A small image classifier, trained from scratch: batches of 256, trained on pixel-art sprites of 400 made-up characters on tiled backdrops.
Rows from expert 1 of block 3, named by matrix and row number. Rows with one number belong to one neuron. Each number is 128 + 32 x the weight over its row's rms, rounded and kept within 0 to 255. All counts start at 0. After the name is the row's rms in percent of the matrix's.
# up: expert up (model.blocks.3.mlp.up, 8x128x256), inputs 0-63
# down: expert down (model.blocks.3.mlp.down, 8x256x128, transposed), outputs 0-63
up.19 106 [178  96 144 175 145 164 182 187 117 169 197 143 107 144 137 176 161 175 162  46 155 138 184 167 122 107 101 154 149 137 166 108 112 127 136 138 179 130  87 126  84  98 164 141 165 202  98 157 111 145 127 130 121 118 135 140 115  92 125  80 131  96 123 106]
down.19 099 [161 117 147 151 101 168 203 170 150 193 161 158 172 136 145 145 178 230 150 118 116 125 159 156  84 107  76 134 108 168 143 112 139  87 124  70 178  94 100 155 107  93 101 109 179 173 102 166 111 149 133 120 107 195 118 112 100 139  97 101 120 124  84  76]
up.20 083 [ 69 142 123 158 125 112  96 138 170  81 152 126 111 162 109  82  90 122 125 129 152 176 125  53  41  95  90 104  56 149 121 117  60 163  79 167 107 172 158  98 159 106 110 159 100 148 171 124 160 173 120 103 140 162 167 123 153 155 116 154 167 149 161 155]
down.20 086 [109 139 170 146 119 102 136 130 163 139 123 132 126  96 125  92 178  72 104 131 149 142 143  99 129 139 125 144  68 133 110 166 103 190 136 142  92 138 189 117  92 117 152 176 162 168 150 109 175  89 195  66 101 133  67 127 171 163 119 113  58 185 158 113]
up.21 085 [141 138 138 131 136  59 151 119 120 173 113 142 178 107 161 122 121 176  91 144 131 100 116 141 156 134 161  99 160 139  66 150 127 144  98 130 140  93 112 146 145  95 127 116 123 131 116 108 138 119 149  92 113 247 169 144  89  68 189 130  91 127 154 110]
down.21 087 [169  95 157  68 103 131 149 104 156 106 135 103 145 118 155 116 112 150 155 132 135 100  72  93 171 130  92 189 135 105 149 115 147  50 110 119 151 120 101 142 133  67  95 151 111 145 146  88  83 119 111 172 128 136 124 167 166 134 132 131  88  65  84 103]
up.22 101 [ 93  92 109 157 127 148 121 111 127 104 128 173 119  79 101  88 134  96 153  65 125  79 147  70 119 123 115 104  97 125 120 134 113 116 163 148 131 135 168 129 147 135 133 137 176 120 135 124  82 129 159 139 129 126  96 104 143 104 128 122  96 105 108 166]
down.22 101 [146  88  80 164 119  79  95  91 122  85 121 130  86 107 136  63  98  67  82 197 153 149 142  74  77  79 103 109 133 135 125 158 102  97  92 142 154  99 150 141 165 107 167 120 163 139  81 117 108 137 120  48 160 167 110 120  94  75 133 162 173 151 123 137]
up.23 127 [ 67 130 135 155  88 144 142 136 157 134 157 185  87  95 191 102 141 103 123 144 140 171 115 119 135 151  66  89  78 179 126 101  83 151 117 172 120 205  88 126 150  94  89 186 128 167 194  56 134 144 129 127 119 133 157 120 213 164 171 153 120 123 157 111]
down.23 127 [ 77 111 171 145 107 101 139  93 155 168 128 164 114 100 170  48 146 113 104 113  89 136 130 127 151  99 123  77  87 139  86 141 121 138 162 144  76 134 107 114 132 119 135 147 183 135 188 121 166 113 168  49 137 167 133 149 171 111 165 168  73 178 185 112]
up.24 102 [ 91  97 115 136 128 123 124 110 135 109 167 135 136  67  89  93 139 106 144  92 126  97 144  90 102 141 101  79  98 136 147 130 119 145 167 180 164 135 137  94 139 161 141 136 181 134 130 141  87 121 160  73 145 128 112 116 135 103 114 108 120 135 115 137]
down.24 104 [150  58  91 157 180  91  99 111 117 100 125 146  85 133  88 141  90 141  87 173 176 131 100  90  63  61 106 117 120 115 134 154 140  81  89 133 123  84 160 136 149 102 145  85 177 135  81 114 149 126 154  65 149 150 115 101 104  95 117 119 164 166 129 124]
up.25 110 [164  91 144 128 147 178  83 156 122  86 150 117 148 163  99 175 125 157 114 124 168 107  75 173 121 133 111 184 135 106 131 121  95 133 128 149 101 151 101 104 117 141 163 136 119 112 141 136 141 122 124 144 181 160 158 116 113 108 174  70 123 185 109 169]
down.25 115 [114  63 121 105 152 171 143 160 128 108 113  84 136 128 158 195 157 154 162 144 121 102 101 161 170 226 120 180 130  92 128 107 118 132 107  83 101 108  96 151  73 115 149 139  98 150 145 188 118  47 103 215 168 152  52 120 139 148 157 122  90 171 159 115]
up.26 107 [109 117 156 206 162 187 132 126 140 133 127 126 138 132 129 145 212 150 144 123 105 198 152  54 121 148 181 140 122 160 142 152 131  75 104 128 121 167 140 161 101  68 116 167 129 147 143 133 116 115 106 145  97 153  93 153 132 165 135 116 112  97 118  91]
down.26 118 [125 118 152 157 136 128  77  84 129 154 147 173 138 148 104 130 153  94 151 154 159 136 145 105  96  82 148  81  86 132 121 140 126 136 122 134  89 177 186 144  77 106 179 153 133 103 131 154 143  98 180 133 130 105 142  87 126 169 161 119  92 156 111  77]
up.27 090 [174  99 180 111 146 133 139 203  97 156 182 115 141 148 181 139 135 166 108  84 116 132 117 117 185 154 135 179 152 131 117 121 122 114 133 134 149 166  75 165 140  66 195 155 150 122 107 124 133  89 111 150 115 194 181 155 120  90 154  87 115 143 154 106]
down.27 091 [156 101 126 116 156 179 161  96 186  97 146  96 195 145 139 144 163 124 178 185 151  54 149 127 144 131 143 155 119  81 170 147 113  98 103  93 124 146 130 109  58  65 148 159  87 106 119 152 118  67 133 172 103 129 104 142 140 161 120 142 141 178 124  90]
up.28 088 [ 99 165 147 172  95 170 122 111 151 104 124 166 123 100 175  77 132  66 139 131 133 143 157  82 132 143 102  97  77 174 125 106  86 132  82 153  87 138 110 113 164 113  96 182 132 138 199  99 122 156 152 113 123 147 116 155 146 175 182 167 111 117 162 117]
down.28 087 [ 90  91 165 164 116 111 125 121 126 133 168 153 140  95 123  82 126 107 115  87 100 128 174 110 134 110 141 110 104 163  74 156 146 145 131 129 101 147 115  94 133 106 143 129 178 163 207 124 167 135 178  74 122 174 134 170 135 141 128 160  83 134 236 119]
up.29 108 [151  84 190 187 126 217  78  95 155 129 104 146  98 165 119 154 175 129 132 143 158 133  87 139 150 164 185 168 143 116  86  81  85  94 110 115 100 140 129 160 153  66 168 119 158 136 133 137 142  80 132 198 139 167  92 152 132 146 129  89  67 127 162 131]
down.29 109 [120 105  90 120 111 205 137  95 136 131 133 157 186 165 147 204 145 148 132 186 159  78 155 119 125 143 106 121 106 100 139 158 113 117  98 122 121 130 160 151  55  90 135 174  68 124 162 155 139 129 160 179 116 102  65  94 133 175 167 167 134 158 155  99]